config = dict(
    tokenizer='word',
    encoder_norm='layernorm',
    encoder_activation='gelu',
    text_encoder_head_dim=16,
    text_encoder_fused_qkv=True,
    text_encoder_num_experts=16,
    orthogonalizer='polar_express',
    adamw_lr_other_params=0.00077,
    lr_schedule='wsd',
)
Rows from block 3 of the image encoder, named by matrix and row number. Rows with one number belong to one neuron. Each number is 200 + 40 x the weight over its row's rms, rounded and kept within 0 to 999. All counts start at 0. After the name is the row's rms in percent of the matrix's.
# fc1: MLP up (encoder.blocks.3.mlp.fc1.weight, 640x160), inputs 0-159
# fc2: MLP down (encoder.blocks.3.mlp.fc2.weight, 160x640, transposed), outputs 0-159
fc1.226,117,201,189,258,210,246,209,200,217,194,224,236,249,236,244,213,166,236,181,209,253,222,200,231,166,207,144,181,216,232,229,267,223,184,192,158,246,133,183,158,191,194,224,156,274,181,230,146,190,157,190,205,168,164,197,223,204,132,196,245,171,249,208,221,212,206,100,227,96,257,167,205,176,233,170,253,168,260,213,221,243,296,150,223,271,146,276,178,155,187,180,227,283,210,195,169,150,177,172,91,182,198,179,199,213,186,149,257,121,175,197,244,203,199,163,227,152,213,173,252,234,205,137,171,238,194,185,258,183,234,227,217,271,204,174,171,200,258,198,167,127,179,149,170,189,211,280,92,161,261,174,200,198,261,240,181,213,188,228,239,148
fc1.227,061,170,193,177,140,205,200,251,177,229,237,255,183,268,277,145,239,192,195,166,204,161,229,191,141,217,179,177,160,235,184,231,149,202,168,226,164,191,243,216,200,213,145,239,143,247,213,124,212,236,222,201,190,163,238,235,213,223,230,208,227,143,247,238,200,200,234,194,239,217,216,243,178,115,289,228,193,225,251,73,279,139,229,239,123,180,200,214,227,220,194,180,211,178,256,119,181,175,197,154,170,262,242,220,226,177,119,161,143,194,205,257,222,234,176,194,217,141,160,219,150,191,216,218,217,282,129,163,217,213,217,171,246,235,155,229,191,194,229,238,211,194,97,164,207,176,179,165,258,178,258,243,195,113,164,158,234,254,176,163,255
fc1.228,044,276,167,121,187,139,147,222,249,270,187,172,203,233,161,243,273,177,229,197,208,245,237,175,219,185,242,232,213,318,186,212,174,212,267,183,238,201,201,190,220,266,190,153,166,175,188,120,248,156,220,172,197,277,191,207,187,254,99,225,222,204,187,214,139,261,181,176,129,171,148,194,197,231,257,144,224,135,252,195,220,178,184,160,222,179,159,243,262,260,231,150,189,169,244,197,180,191,213,128,187,281,187,169,168,160,95,138,209,170,233,176,239,154,139,187,199,217,237,152,167,153,184,182,150,198,173,191,193,263,225,214,236,236,232,180,245,188,244,192,248,207,174,167,176,247,160,204,207,136,135,224,216,211,217,218,244,185,176,130,230
fc1.229,086,206,243,212,175,140,140,230,196,209,202,193,250,211,206,167,252,207,178,218,311,209,216,177,198,127,170,206,239,248,194,131,208,254,240,224,265,190,207,232,130,175,165,226,198,135,181,114,250,152,148,189,245,186,175,244,192,234,152,201,171,157,213,286,232,231,189,233,177,187,237,239,227,249,284,184,226,255,163,178,215,137,216,194,166,227,211,151,191,169,181,185,264,175,185,232,130,203,206,169,231,195,154,271,167,135,207,170,265,210,119,231,243,171,145,158,195,200,209,167,204,253,163,236,140,199,217,185,213,283,204,212,183,225,193,159,295,294,283,218,204,210,167,173,104,208,132,231,234,235,216,137,227,149,191,200,191,164,193,196,182
fc1.230,143,271,232,112,228,161,226,232,254,264,222,202,142,215,169,184,238,192,211,212,192,235,145,198,197,188,228,101,249,186,198,195,147,202,198,186,219,202,179,193,247,184,232,181,178,256,178,194,189,235,192,256,210,212,223,218,195,200,236,252,182,144,162,106,125,126,258,214,266,306,228,296,194,235,260,162,210,254,280,158,148,278,183,214,164,223,183,263,149,170,148,231,255,169,251,189,202,219,155,149,165,160,139,197,178,214,243,149,252,137,167,189,195,260,231,241,170,192,246,186,152,247,148,214,207,227,196,243,173,207,218,184,234,201,252,213,189,228,210,135,131,261,171,208,189,156,239,223,248,171,200,186,241,151,181,157,200,216,211,125,177
fc1.231,103,183,136,241,179,223,144,170,213,184,245,218,151,247,224,205,253,248,200,146,223,215,251,247,189,216,246,271,249,139,242,226,231,197,173,200,160,177,203,228,206,184,171,209,206,148,174,230,209,251,181,189,159,134,253,228,264,229,140,227,235,167,211,141,214,235,215,238,241,205,200,252,138,261,167,191,259,218,150,186,148,258,98,215,135,190,109,250,234,189,256,170,238,184,242,179,166,165,230,165,163,241,185,227,226,159,201,165,183,311,148,213,188,184,256,124,136,227,220,217,206,204,157,111,172,192,213,212,121,277,157,221,203,191,208,262,193,210,162,172,175,234,238,250,122,207,180,189,204,217,245,121,238,216,213,249,196,169,177,203,268
fc1.232,088,184,239,199,144,147,254,154,171,225,171,231,256,181,174,220,162,163,225,171,244,194,118,220,192,236,163,145,205,228,243,211,233,223,282,171,177,144,167,193,183,297,207,179,158,105,229,210,214,216,239,242,241,208,252,171,221,247,233,177,169,225,230,134,229,283,106,151,117,239,171,218,220,209,237,260,213,242,134,197,159,242,217,199,256,226,170,270,204,181,253,218,198,189,151,179,270,138,181,138,246,198,159,179,199,192,170,175,216,171,250,220,249,203,215,166,189,236,210,234,240,236,216,174,170,166,145,206,192,139,206,231,221,159,198,143,242,159,186,199,130,288,206,251,133,233,223,153,242,268,140,192,222,205,207,150,217,161,150,175,260
fc1.233,105,228,139,169,157,289,285,249,186,243,167,193,160,231,150,217,186,274,113,173,261,227,166,292,220,216,214,232,136,232,190,229,199,225,234,173,250,169,162,206,191,227,182,284,197,230,205,175,133,215,214,123,236,220,224,163,178,180,195,197,179,221,215,239,249,225,176,155,264,158,199,244,130,208,211,160,182,123,253,220,213,205,140,158,224,120,208,242,234,245,185,175,243,204,174,225,205,225,279,153,229,242,248,237,151,240,224,222,216,227,181,170,229,191,218,143,232,112,209,192,207,243,231,195,217,69,222,205,187,255,162,191,190,164,182,228,158,215,237,76,180,251,199,217,207,155,175,162,224,231,159,178,219,161,176,193,238,198,181,247,208
fc1.234,098,214,164,257,157,200,212,188,156,191,226,264,185,216,224,172,284,183,187,187,230,160,164,138,189,227,225,219,225,265,305,132,254,198,147,189,171,252,169,167,179,203,209,125,283,184,163,277,154,179,173,199,199,141,251,152,166,245,270,230,229,195,170,214,166,185,218,157,177,220,181,238,262,239,262,257,283,247,215,220,214,177,189,176,230,216,195,193,198,204,213,231,145,181,185,235,250,182,207,116,189,275,122,203,248,230,220,162,173,216,193,139,205,123,177,198,186,150,193,220,214,199,247,193,273,156,243,241,144,182,203,159,218,213,106,221,198,304,231,155,216,202,181,187,244,158,194,170,280,230,206,235,202,152,165,111,229,179,183,185,225
fc1.236,054,186,211,265,287,205,205,189,220,201,234,236,175,170,208,200,182,203,252,240,208,253,156,145,197,217,292,259,236,245,220,277,189,168,157,191,235,177,221,214,225,250,211,209,198,197,192,196,160,222,201,231,183,268,194,167,198,201,214,255,217,259,133,193,191,165,84,189,168,236,165,256,183,208,201,125,215,146,233,186,175,165,139,150,240,184,182,168,251,225,170,182,261,175,197,138,148,203,179,214,164,176,246,131,243,226,122,254,183,191,193,204,201,219,191,234,221,276,154,169,156,146,165,203,231,254,179,236,63,133,187,170,188,233,206,313,232,221,177,159,174,161,259,235,246,238,170,226,200,199,121,229,193,196,196,223,181,186,158,105,206
fc2.226,121,187,200,190,242,224,169,249,178,170,179,191,147,293,208,200,291,233,122,188,213,220,209,256,202,178,193,213,198,184,177,259,187,211,160,179,204,200,265,214,163,177,281,199,158,109,201,201,167,198,217,251,165,193,220,209,194,256,170,182,191,246,231,260,230,185,280,175,146,199,168,221,195,167,168,174,224,187,202,181,207,300,92,201,229,157,193,225,195,195,153,186,189,258,185,261,211,253,233,300,142,165,223,189,217,208,184,181,150,91,215,129,173,240,231,185,216,174,143,195,201,171,188,204,269,209,200,218,189,266,179,164,229,169,175,183,193,235,192,178,233,172,98,184,178,298,188,222,194,122,224,218,267,174,152,168,151,204,159,265,286
fc2.227,066,245,268,167,214,165,237,143,210,211,169,217,240,147,177,208,218,224,216,128,185,162,135,266,194,199,167,208,150,194,155,179,224,174,162,173,291,185,208,200,110,176,178,147,229,189,154,223,124,214,197,212,187,144,220,140,184,229,165,208,130,225,180,192,162,226,282,197,205,164,244,147,186,214,139,189,273,265,245,271,197,243,256,233,246,219,183,221,146,175,171,217,259,197,207,259,217,156,161,296,190,192,100,195,213,256,276,142,195,181,154,234,284,237,234,214,218,211,210,243,222,248,230,231,297,190,136,226,180,175,183,236,106,200,191,206,227,203,141,233,230,165,203,244,210,179,157,238,204,142,202,176,149,233,189,229,163,210,216,163,221
fc2.228,046,256,201,206,220,168,186,215,239,232,243,232,200,155,213,208,208,224,209,176,175,213,191,227,115,200,203,92,149,179,159,224,244,191,167,206,248,205,239,204,159,239,122,216,279,199,179,185,249,202,186,176,190,225,191,220,210,194,151,182,203,185,99,207,269,248,260,174,243,273,224,130,207,170,180,215,228,190,249,180,217,162,137,169,191,169,207,207,194,240,181,236,227,262,255,236,212,147,152,209,247,119,149,176,218,235,285,178,123,206,138,161,197,204,180,183,178,177,167,189,230,165,178,218,285,144,213,156,217,261,192,306,214,266,225,172,218,206,149,168,181,153,131,219,200,194,259,193,267,200,274,138,242,114,164,159,235,203,145,230,244
fc2.229,075,274,172,126,146,182,138,175,174,195,160,196,209,232,208,143,177,198,172,226,296,280,181,227,187,225,243,207,195,188,241,275,223,208,139,216,164,194,251,218,229,188,191,157,169,209,185,194,148,217,231,206,220,143,155,203,208,275,155,327,166,275,159,164,157,191,196,215,182,166,207,234,165,127,239,178,257,183,215,218,154,221,276,162,200,193,137,188,242,148,113,136,112,240,173,234,191,242,248,227,206,169,245,140,221,181,194,186,201,167,140,165,241,220,199,228,205,187,149,158,236,147,227,249,177,200,217,186,156,214,211,288,172,244,246,235,251,203,203,217,225,186,204,209,120,252,215,225,212,262,302,205,201,208,196,186,204,217,131,154,193
fc2.230,156,195,162,168,228,223,199,219,206,255,280,178,150,198,136,175,236,197,187,221,200,196,201,264,273,174,222,99,211,183,97,136,176,166,246,233,220,188,205,168,176,239,195,155,183,259,274,133,168,224,138,232,209,214,189,208,206,152,201,194,173,155,222,182,122,156,270,131,199,184,249,223,243,194,221,177,175,170,190,164,125,245,197,162,261,217,204,223,168,145,168,180,248,194,261,214,176,275,237,196,72,210,247,185,174,195,205,186,240,233,147,265,208,231,220,200,182,167,205,210,193,230,241,195,221,245,212,189,208,190,210,196,292,157,258,218,214,208,186,209,206,185,199,256,220,104,284,285,184,161,219,192,150,265,166,180,218,234,136,159,156
fc2.231,104,272,181,274,137,164,170,144,217,230,184,186,239,120,183,164,191,228,201,217,283,159,202,217,209,210,180,168,218,191,184,200,243,243,192,127,150,197,243,133,163,211,229,185,167,209,188,184,255,244,254,181,157,240,178,201,282,173,175,233,193,266,222,195,202,199,167,275,257,187,253,203,223,222,177,149,177,125,180,168,258,226,196,227,212,160,209,184,224,225,241,145,197,217,111,185,213,225,154,214,159,232,274,234,241,201,176,192,274,252,132,190,233,218,232,188,187,180,233,201,183,158,165,140,254,141,273,197,175,182,200,138,242,162,188,316,246,131,135,170,228,186,244,200,241,161,231,186,125,246,257,178,153,127,190,175,274,190,225,175,191
fc2.232,088,137,214,184,246,226,91,211,186,183,209,158,229,199,260,186,156,253,109,156,215,235,181,168,163,179,196,187,187,215,252,105,139,208,158,248,216,170,249,157,210,229,261,201,206,231,194,287,242,179,234,155,186,176,232,291,179,220,154,189,196,235,164,264,186,126,216,186,246,220,181,174,249,213,254,175,196,229,221,188,209,189,249,171,288,155,216,146,160,191,254,130,184,126,196,174,229,199,232,183,166,201,146,195,216,129,251,243,177,227,150,199,205,265,156,157,201,252,162,143,225,244,193,202,242,161,221,282,257,105,249,193,227,224,246,236,119,162,201,223,182,196,255,170,203,170,198,173,252,162,210,247,165,209,259,202,190,247,169,220,217
fc2.233,105,185,241,182,190,151,252,283,210,259,231,242,161,205,195,219,136,217,223,194,252,183,207,156,189,155,168,179,187,227,192,212,257,195,202,173,227,141,245,186,217,248,173,175,166,130,227,227,202,176,176,221,192,237,182,201,188,171,265,245,134,183,172,185,308,187,196,163,238,188,240,241,216,141,172,184,176,237,187,126,214,215,172,150,98,195,209,220,261,287,197,215,234,273,173,172,173,194,259,128,223,203,169,319,190,228,248,199,226,209,178,156,134,206,216,181,189,145,235,238,149,187,245,171,131,149,184,229,237,160,160,237,265,218,172,225,155,147,236,200,239,252,190,143,232,241,194,148,137,243,192,246,243,192,160,266,180,220,207,188,92
fc2.234,094,249,209,108,188,262,219,181,244,219,242,190,211,183,190,214,172,257,205,215,199,125,211,203,197,245,184,201,209,173,224,193,170,250,163,160,167,109,225,229,202,251,112,172,212,135,186,200,198,224,190,223,211,106,156,185,213,155,219,200,233,212,263,175,208,230,162,238,171,215,213,108,181,176,161,169,279,222,221,182,194,228,191,176,197,188,149,248,231,223,229,199,188,148,149,159,162,194,254,327,214,202,223,178,165,147,250,178,237,268,199,170,182,254,239,277,91,175,181,207,205,197,197,210,135,207,204,206,169,236,251,214,155,210,317,233,206,106,239,199,237,216,240,224,163,222,126,282,169,147,243,211,198,266,188,230,225,227,174,180,190
fc2.236,058,161,197,200,216,238,235,245,246,219,103,259,215,197,222,182,161,166,143,198,225,159,276,220,231,167,172,147,211,152,214,149,173,230,254,205,175,189,159,198,179,175,140,199,274,209,151,221,167,190,183,144,264,153,167,147,224,179,167,163,213,206,195,230,206,191,280,240,238,172,201,127,135,241,226,214,211,134,215,212,272,240,247,230,130,197,215,186,118,196,219,225,193,198,206,211,252,150,224,95,224,274,149,214,214,234,232,210,201,182,133,236,230,171,179,139,136,260,295,240,218,221,311,174,193,164,193,214,249,239,190,235,170,220,223,112,246,229,166,256,211,155,157,175,179,183,209,249,212,213,190,146,236,205,179,232,203,272,158,231,208